python train.py --model="image classifier" --dataset="rendered roads seen from a driver's seat, with toy cars, trees and houses" --train_examples=72500 --image_size=24 --crop_scale_min=0.8 --horizontal_flip=false --translate=0.06 --targets=["line"] --num_classes=4 --arch="vit" --norm="rmsnorm" --norm_position="pre" --hidden_act="gelu" --mlp_ratio=4 --head_dim=32 --fused_qkv=true --bias="none" --qk_norm=false --layer_scale_init=0.01 --parallel_block=false --inner_norm=false --moe="expert_choice" --num_experts=32 --moe_every=2 --expert_mlp_ratio=0.25 --experts_per_token=2 --shared_expert=false --patch_size=[4, 4] --conv_stem=false --layers=8 --width=192 --positions="learned" --pooling="mean" --label_smoothing=0.1 --loss="cross_entropy" --residual_init="none" --optimizer="adamw" --learning_rate=0.0015 --beta1=0.9 --beta2=0.99 --eps=1e-10 --adaptive_grad_clip=0.02 --max_steps=18900 --batch_size=256 --epochs=66.7 --lr_schedule="cosine" --final_lr_fraction=0 --warmup_steps=370 --weight_decay=0.04
Rows from block 3 of a small image classifier, named by matrix and row number. Rows with one number within an expert belong to one neuron, the router's apart. Each number is 128 + 32 x the weight over its row's rms, rounded and kept within 0 to 255. All counts start at 0. Numbers have three digits each.
After each expert's rows are labels from the 100 images, of 14848, where the router gives the expert most weight on average: "strongest on" is what is common among them. Only what is clearly more common there than usual is listed. The data: rendered roads seen from a driver's seat, with toy cars, trees and houses.
# router: router (model.blocks.3.mlp.router.weight, 32x192), inputs 144-191
# up: expert up (model.blocks.3.mlp.up, 32x48x192), inputs 144-191
# down: expert down (model.blocks.3.mlp.down, 32x192x48, transposed), outputs 144-191

# expert 21
router.21:123145183069152125121096111154105134142156138166058170159150187126142112132174154109081126127083184100129099146157129114120079129085159138113126
up.0:138102113088158104134115101100162102105161145134143127055190111135123093107154197152084101126166143158087084111125119191151153131115069115116109
down.0:162120186173086149146229166125141109100147093118108119114113141154089088175134111131177156082144101227150132139116102144136105100081086131119148
up.1:139139099159172080141153155128121140101110056116162192104130150133143103166162150165153168104056104180154150163144138129118131130146164152136133
down.1:173113093178111199145077093062152165172169132177156090073139114060127152158171170113144152103142160127130197190157165131198199144098145139114142
strongest on: line: no line

# expert 11
router.11:135074097178099085109142116098085139131079119146136150150077126081148129197158116152101139121117102101119140156131123115163143145124175148105103
up.0:128093100174129113129153125091070137153096090122130137102097109113137136196121099174154168100134093079151134176129094101148191112109151098078113
down.0:136120122170081146153131115181157056133149139127140135111116042125120096118128188147104071055091185056097063195186177169121158169169167119159107
up.1:118148106118103096172123171092119111120094150048116137096169126128135163095090144116140134129087127133137121121131145221126110120150105165124134
down.1:118119145134102148127118156197173129125174097110153087170136122172085110105189134124164172149112122102152152099073190084149152051134185127106125
strongest on: bends left

# expert 12
router.12:122098095127111147103115130087180115170163115085146160118162117165102120114095088192169167203153103161135160142060156098168096112150134157138108
up.0:169130128141107131082187124128105141156137104140116159063151140203128183144157134213139147123170124105036085099117141127151121193137107079119109
down.0:107121146126145088094192082160125162127108097103163102123097180130144114117120098108136118102109131110116135159125189117112157082134203112080156
up.1:185129126150128129066166137165130117157105129124124125080157143150121191145145088188145149147133111097006091127100130106149061236132143106127092
down.1:149101133087134131132138118223104148145128080133164139130125151155134101161109119141168115159119184130130153106129215117141113070138207180045160
strongest on: solid white line

# expert 27
router.27:118129118179126161120125118128173095072164170116084164139134167147086101139114150136133171121150157178098163150086112131090150119124180158100135
up.0:133175127123134154123144153151103140136117109171061154099158147088137108209175127117135155156176155130151111169110121066098160164143132116085152
down.0:105136114133163112184142177146171117150171139159094180150111132153034089145157112080157196136049199175182144124098107152157107179062130142115117
up.1:140176162180076159098134162115131125141121126126091148165143182157157120166180144130095105096144178185113173181159112126114176122134150117126125
down.1:151105113105178129162107171072105081161117097145128182126147169167058150156181093058126123145124120119193124118113086157172072201043128150163087
strongest on: crossing stripes

# expert 6
router.6:150122138151141071096065142129119112108153144119153095132129130134099145096102150126049118131091128102086093162165076167116100158112095169156078
up.0:111124151106110094184108127133156110116180158156172105133157088138100154101081164110094137128141092110151090151097149154111125101132111162099117
down.0:160083130164076121105182112147144048142158159126177120170114130128091149082109107143102091074159108172165115096174153147102185103196071151184108
up.1:077152151066140132206125169140188097097181166137147133121156107136108143119108174107113149170136130144103104112087101104060127098141118167082138
down.1:148093115161062124129173094116157055127126073108134127142122076133049146084107118115098100139121141135123098120193109132125171144176066149174090
strongest on: crossing stripes; line: no line

# expert 20
router.20:165090090133123133158142084135166167161098126088139151132135095132076093192161145073103080094159148115102054165177134175156131117119083103146114
up.0:134106119071132136151164129204216149119194116173106093136089156107157106141143186143244161114122151193079122174144196118115094132124150134095113
down.0:103138127160109104149122102103185108172146177127165075115109085124133134074096184174082144137182139170114129165205103097119106118077149126128110
up.1:141099086137138113135093104091093139163108128062183141121139066095109120157142128115102075084111088061123103152141127184140172126149083099155129
down.1:144103163090137153111128092145095186119063111120156187168125096078196113145140128112087103155150117087125072138152148124149129205159139112148129
strongest on: double yellow line; sandy verge

# expert 3
router.3:058095078166101140163154176092077196175094086142140103114148147109112136104157159108146114184134151075135125134116145065141128149157179107104134
up.0:098172175163136117130143175113125176133140140120150167144179131135113081126126141153168149179159135117129114098118088135110097132106170080138153
down.0:203114141128122097100149156096102069131109148109093144136168090142104111106060135192182152119163135081119073098158086108138131212120098061159113
up.1:123152132183113145137156167120150172138121156114131141135186120132156081149152133125187174151145126138130103102104065140111106113117216108078212
down.1:180138137136168100094109179089080121145109172111122192127149110183119131092117124178128154109155120079137050094156119149134129194124096050150093
strongest on: dashed white line

# expert 8
router.8:123119132126093141189123133103160123168185140155111071122121074154138086134161197101178181071135110124154144148173127184121122099091154118055144
up.0:099131118146122106129093200164165123131134100126119131170151170114172134105141154112099144143130106115139192135096106110128109143103157139144190
down.0:144085102153139097156078121148098150162113080173161096103238153146092086143162090148122166119150081076159153128093104131103144109179116122148182
up.1:088125126131091143130122122155146106129180172118049114136169103142106069133177149122157173071184091117134138118154127136100168074191173091121116
down.1:098164110099185152180126148158129189119125044116130114178102090090078124123128075115132134230126115149086151088046110113152099097155104142166108
strongest on: bends right; solid white line